From a checkpoint of a small image classifier.
Training: batches of 128, held-out accuracy 96%.
Rows from block 3 of a small image classifier, named by matrix and row number. Rows with one number belong to one neuron. Each number is 200 + 30 x the weight over its row's rms, rounded and kept within 0 to 999. All counts start at 0. After the name is the row's rms in percent of the matrix's.
After each neuron's rows are labels from the 100 images, of 14976, where the neuron reaches its highest value: "responds to" is what is common among them; "patch colour" is the nearest of a few named colours to the mean colour under the peak. Only what is clearly more common there than usual is listed. The data: reaction-diffusion patterns (Gray-Scott).
# fc1: MLP up (model.blocks.3.mlp.fc1.weight, 768x192), inputs 0-95
# fc2: MLP down (model.blocks.3.mlp.fc2.weight, 192x768, transposed), outputs 0-95

fc1.623,091,167,217,222,278,250,165,162,201,218,192,232,200,187,185,186,213,173,151,137,202,133,281,202,217,210,227,219,161,218,211,187,237,186,181,198,244,155,212,120,174,174,241,171,179,206,158,210,168,203,194,236,201,226,228,147,168,200,192,230,218,215,159,184,195,193,188,210,171,257,214,209,237,202,223,161,186,191,198,156,197,205,225,218,196,181,202,170,236,194,168,157,169,174,220,155,202
fc2.623,099,167,210,206,198,191,160,207,231,156,240,139,212,230,171,206,203,152,179,185,222,230,257,216,194,199,153,177,168,174,182,219,202,236,167,193,228,245,210,223,174,212,221,219,173,167,233,158,175,190,187,180,202,228,226,184,192,175,208,212,142,179,212,169,205,145,193,228,200,207,200,214,195,255,262,205,164,181,208,250,191,168,219,194,204,233,196,187,181,215,206,199,213,178,250,108,180
responds to: vivid
patch colour: green

fc1.81,112,205,186,164,208,241,237,196,167,183,175,206,233,142,279,210,264,206,160,231,205,229,258,236,216,188,219,202,181,201,254,193,203,164,205,183,161,197,221,136,158,211,221,267,181,205,188,219,211,213,143,144,258,227,179,209,182,202,193,167,218,227,198,223,201,189,214,194,210,213,207,222,219,248,237,210,229,156,181,212,253,227,234,260,137,183,190,208,203,182,144,170,206,225,234,189,212
fc2.81,115,144,189,187,218,207,210,204,271,187,177,229,267,160,194,199,154,223,178,190,214,179,213,227,242,254,211,152,184,210,203,196,125,203,164,232,189,205,194,218,259,206,230,181,232,166,210,216,198,246,211,187,135,181,188,178,180,223,230,257,196,163,199,221,173,243,237,193,134,198,229,200,239,218,189,175,151,180,197,204,208,245,172,234,216,210,203,211,194,224,174,178,132,172,212,194,223
responds to: pastel
patch colour: grey

fc1.222,099,211,168,198,210,179,183,200,188,196,233,207,204,211,200,212,203,246,185,220,198,233,147,214,211,248,169,219,206,222,201,191,183,227,207,232,250,230,197,183,211,225,216,200,187,194,204,200,179,159,238,172,211,151,203,223,148,193,190,169,167,147,207,261,203,189,203,217,227,253,124,130,216,221,201,185,173,200,144,202,202,132,237,152,178,197,229,187,187,226,193,241,181,220,246,162,191
fc2.222,108,193,197,219,200,178,228,200,137,188,216,177,172,189,243,199,232,266,189,171,197,183,209,176,226,251,254,173,168,191,225,192,273,200,196,216,225,166,211,165,234,232,239,191,213,168,244,221,246,236,221,264,213,199,179,197,177,183,240,251,220,214,177,210,194,210,181,179,288,194,185,198,146,199,205,222,200,215,214,200,224,142,252,204,213,210,198,169,224,173,186,225,247,166,194,201,230
responds to: cool
patch colour: blue

fc1.669,101,183,201,166,270,216,244,233,190,184,216,231,215,198,159,206,235,251,238,180,220,212,116,172,245,178,226,224,241,245,199,274,194,237,223,189,216,210,248,204,222,156,222,204,212,218,186,172,170,203,233,186,241,174,178,150,180,159,169,122,205,224,206,236,191,213,224,142,152,188,191,165,221,193,201,212,196,219,201,215,218,154,210,210,170,191,249,175,211,205,156,219,175,222,211,163,225
fc2.669,097,160,170,178,193,225,215,176,162,209,171,133,205,167,226,183,197,254,172,185,227,193,261,208,223,181,237,220,146,229,214,192,276,160,193,181,248,192,219,148,225,288,264,256,205,177,199,208,200,303,196,217,209,177,219,219,143,248,186,213,184,197,128,184,175,187,182,171,234,241,210,206,178,184,186,208,244,241,210,206,256,189,232,195,181,241,216,242,183,193,191,220,189,140,232,173,221
responds to: cool
patch colour: blue

fc1.275,092,260,153,177,181,220,203,198,147,155,177,236,236,211,200,203,227,128,160,179,258,211,260,248,259,163,208,190,233,167,208,170,234,172,214,187,158,173,189,214,196,176,216,191,223,210,207,159,203,120,208,191,144,155,234,209,217,221,238,201,182,283,194,165,224,171,178,164,193,171,215,227,257,157,162,212,174,223,220,140,200,184,213,227,205,168,202,153,222,168,185,212,189,183,170,193,178
fc2.275,095,201,223,183,188,197,208,225,227,207,224,218,148,212,194,259,191,222,226,198,261,173,214,183,141,253,219,238,178,215,206,168,226,197,245,177,191,225,130,230,245,279,176,215,218,162,166,197,191,177,236,198,150,227,201,253,187,198,208,168,179,234,196,232,145,222,173,183,194,260,176,277,184,184,214,180,253,157,163,208,212,206,148,218,216,211,240,210,202,212,244,232,178,157,185,200,212
responds to: embossed; vivid; cool
patch colour: blue

fc1.668,101,221,196,201,223,278,220,134,183,199,164,210,181,206,182,242,222,230,148,162,206,193,199,185,176,182,205,157,153,236,219,178,192,252,240,228,165,211,183,178,220,219,220,189,207,165,170,166,139,218,171,188,203,121,195,201,184,150,223,218,233,196,162,223,211,233,170,197,169,219,191,227,183,223,239,220,247,185,189,163,248,204,218,222,220,231,188,220,220,207,216,251,202,179,187,155,222
fc2.668,107,136,220,231,198,197,241,218,231,150,150,197,236,192,229,155,147,197,160,229,217,171,251,269,247,216,238,190,181,181,196,192,170,148,216,167,205,173,213,186,236,197,253,221,200,250,142,235,193,286,206,188,149,168,217,174,263,211,171,176,181,206,215,214,225,196,192,201,248,197,181,217,198,212,191,181,162,214,173,217,199,240,190,187,161,194,190,164,140,210,216,180,204,168,235,189,191
responds to: cool; pastel
patch colour: pink

fc1.529,089,212,230,182,226,232,214,220,220,225,195,222,219,224,192,237,260,204,179,160,202,177,218,195,207,222,202,213,181,218,190,185,130,169,152,208,189,167,192,158,241,200,204,243,269,223,156,200,181,215,173,189,182,228,110,221,172,173,223,193,231,238,215,259,204,181,193,190,227,188,205,201,189,189,210,199,140,228,187,162,188,213,193,189,195,169,194,183,213,188,201,214,219,204,129,182,230
fc2.529,078,169,152,175,212,145,236,194,169,207,178,188,217,184,140,172,172,176,285,185,154,178,253,140,231,170,200,203,164,173,177,214,222,215,217,218,233,201,215,221,165,177,221,233,125,207,200,221,169,306,194,142,186,261,249,163,155,172,158,194,165,220,174,221,208,182,202,194,200,205,179,228,249,180,224,252,222,188,210,208,154,222,209,191,202,189,198,191,193,217,188,203,197,127,165,178,194
responds to: embossed; earthy; vivid
patch colour: black

fc1.362,108,197,185,246,188,196,159,221,213,203,170,175,221,210,211,227,229,213,221,193,214,233,196,237,174,213,232,167,187,175,248,175,205,219,214,204,197,176,192,215,240,154,249,154,203,175,194,164,148,199,176,213,151,184,163,158,123,204,248,179,200,205,210,179,203,162,173,209,213,210,215,117,211,220,166,231,177,189,176,179,225,223,208,279,223,238,182,176,171,201,199,228,230,153,231,234,164
fc2.362,107,185,209,232,217,224,187,230,206,239,171,226,192,222,177,231,204,201,202,252,251,239,136,192,152,191,206,209,245,212,202,231,206,195,197,250,134,179,219,220,188,230,234,242,179,182,169,255,221,229,226,201,172,217,199,245,156,209,197,208,201,223,170,191,199,159,175,242,208,192,172,179,215,219,151,249,251,227,218,260,177,209,248,217,243,189,222,199,204,191,181,181,187,148,163,165,217
responds to: pastel
patch colour: grey

fc1.260,101,151,216,173,205,275,187,212,260,206,179,191,157,201,127,190,209,217,183,166,194,199,171,203,185,229,193,202,226,187,194,138,190,238,185,204,191,201,234,145,187,173,203,154,194,209,178,224,250,180,152,204,203,149,186,225,181,212,195,187,171,148,217,177,157,184,191,208,181,236,165,213,280,229,209,157,204,157,216,184,221,226,180,171,184,174,170,182,166,184,218,240,150,219,231,232,282
fc2.260,099,261,196,226,215,173,206,206,180,143,177,167,217,211,246,188,182,177,193,230,253,240,191,185,224,190,189,169,174,233,172,254,179,224,156,203,179,219,189,198,196,189,214,226,225,210,170,199,160,226,253,176,176,155,206,204,240,226,169,235,204,234,215,199,258,178,187,240,133,175,209,221,158,191,198,179,208,164,226,226,185,128,151,211,204,197,177,264,144,240,175,181,225,198,165,167,183
responds to: vivid
patch colour: brown

fc1.586,096,207,210,233,217,144,162,215,227,202,220,209,202,159,196,221,206,202,173,214,248,244,178,254,200,205,212,254,201,223,161,225,236,156,217,209,182,217,155,206,160,229,224,206,213,185,240,206,158,163,162,207,199,196,174,175,158,250,176,224,168,146,227,161,203,157,208,246,193,168,163,142,229,186,167,202,217,200,191,172,212,185,185,174,194,202,196,184,143,229,216,164,178,170,211,163,204
fc2.586,086,193,183,195,236,201,211,193,170,184,168,191,203,168,227,222,235,178,258,179,161,208,221,174,190,241,239,174,191,181,211,200,131,185,193,164,211,249,252,156,218,191,210,180,183,187,221,207,201,286,200,170,234,212,162,203,187,169,176,218,244,207,211,233,272,208,195,189,162,200,195,245,144,187,248,250,189,232,204,190,235,152,245,220,228,212,197,190,228,230,224,130,217,145,235,218,187
responds to: pastel; feed 0.058 kill 0.065
patch colour: grey

fc1.749,085,195,164,189,200,195,135,224,135,218,175,193,202,200,216,236,200,258,236,147,169,223,254,222,193,181,176,249,202,170,218,197,180,198,170,198,237,188,233,192,155,236,170,199,231,239,244,206,223,127,169,200,176,192,197,212,175,248,170,211,204,145,168,148,182,222,212,191,166,191,173,208,269,171,165,193,244,182,210,179,205,215,260,226,228,213,197,192,198,215,224,171,197,181,168,190,196
fc2.749,092,245,224,246,184,168,250,240,224,210,212,226,187,251,154,200,175,174,189,223,204,158,204,92,204,191,201,147,192,252,246,229,171,119,237,229,190,234,227,206,192,189,209,188,200,181,195,226,187,277,209,170,228,222,170,224,206,208,224,196,197,179,149,190,245,185,203,205,215,133,206,203,152,111,157,166,180,188,206,189,211,231,192,216,183,218,227,247,237,194,229,160,215,204,211,151,218
responds to: vivid
patch colour: blue

fc1.747,118,243,192,244,145,166,195,210,251,214,237,186,189,205,218,169,185,157,143,181,225,175,203,217,193,199,203,228,229,222,195,190,218,223,215,178,206,190,240,230,177,230,242,189,231,138,215,231,210,137,214,119,118,201,197,224,249,188,196,157,198,189,200,167,187,231,233,233,144,237,226,173,208,207,173,196,146,219,225,214,188,192,196,189,221,210,207,191,201,174,196,161,220,187,145,172,166
fc2.747,119,225,205,210,145,200,144,207,222,237,209,217,262,209,144,225,255,190,165,162,204,224,188,157,272,192,198,182,146,209,170,234,164,184,202,216,215,212,170,238,163,233,176,240,199,197,190,179,163,197,200,170,177,161,174,224,161,249,175,142,169,213,138,133,141,149,234,161,217,186,244,180,238,190,214,191,206,159,227,189,180,139,204,240,204,160,188,193,260,190,205,184,172,164,193,160,202
responds to: embossed; earthy; warm
patch colour: brown

fc1.446,105,239,217,165,168,196,250,219,136,237,199,220,219,202,244,167,207,158,233,202,207,224,207,218,219,196,183,175,169,231,176,203,163,176,224,160,236,214,156,146,245,209,161,227,184,214,212,241,197,156,203,154,153,209,184,229,218,159,213,220,200,186,181,216,199,168,206,187,249,192,185,179,237,230,161,214,141,249,205,178,213,215,224,212,217,157,207,240,232,218,175,183,216,169,234,216,219
fc2.446,113,171,246,153,214,232,199,209,186,151,172,240,206,197,206,229,199,224,219,202,195,178,195,162,214,254,215,176,227,165,129,219,187,163,209,190,183,200,158,228,196,215,178,260,179,156,196,158,215,309,196,222,194,234,242,201,142,221,243,157,215,247,198,193,213,229,214,191,249,181,192,214,228,144,242,192,190,197,165,187,191,219,239,249,195,209,189,239,257,200,205,215,217,119,149,205,208
responds to: embossed; warm; vivid
patch colour: red

fc1.132,101,161,150,225,209,193,243,174,188,202,185,184,198,161,219,240,245,181,141,224,208,208,207,213,214,219,205,226,224,222,207,171,146,232,184,245,155,179,232,208,243,180,208,227,220,191,187,226,177,171,257,247,238,229,159,241,150,225,211,201,197,249,194,187,187,194,152,183,198,223,192,201,162,201,256,197,220,219,188,212,210,179,210,192,210,167,218,201,187,193,161,179,189,217,190,192,182
fc2.132,112,239,125,221,174,213,265,214,216,231,186,235,187,216,183,176,188,184,226,209,276,183,207,199,132,170,212,182,274,155,182,215,243,179,194,208,168,176,152,195,185,224,143,197,227,198,172,243,177,223,200,180,176,223,267,135,194,223,218,169,205,193,210,191,212,180,199,205,190,216,216,217,225,152,216,161,206,221,181,196,221,174,182,214,183,214,225,192,199,170,258,238,253,180,198,222,189
responds to: pastel; embossed; feed 0.078 kill 0.061
patch colour: grey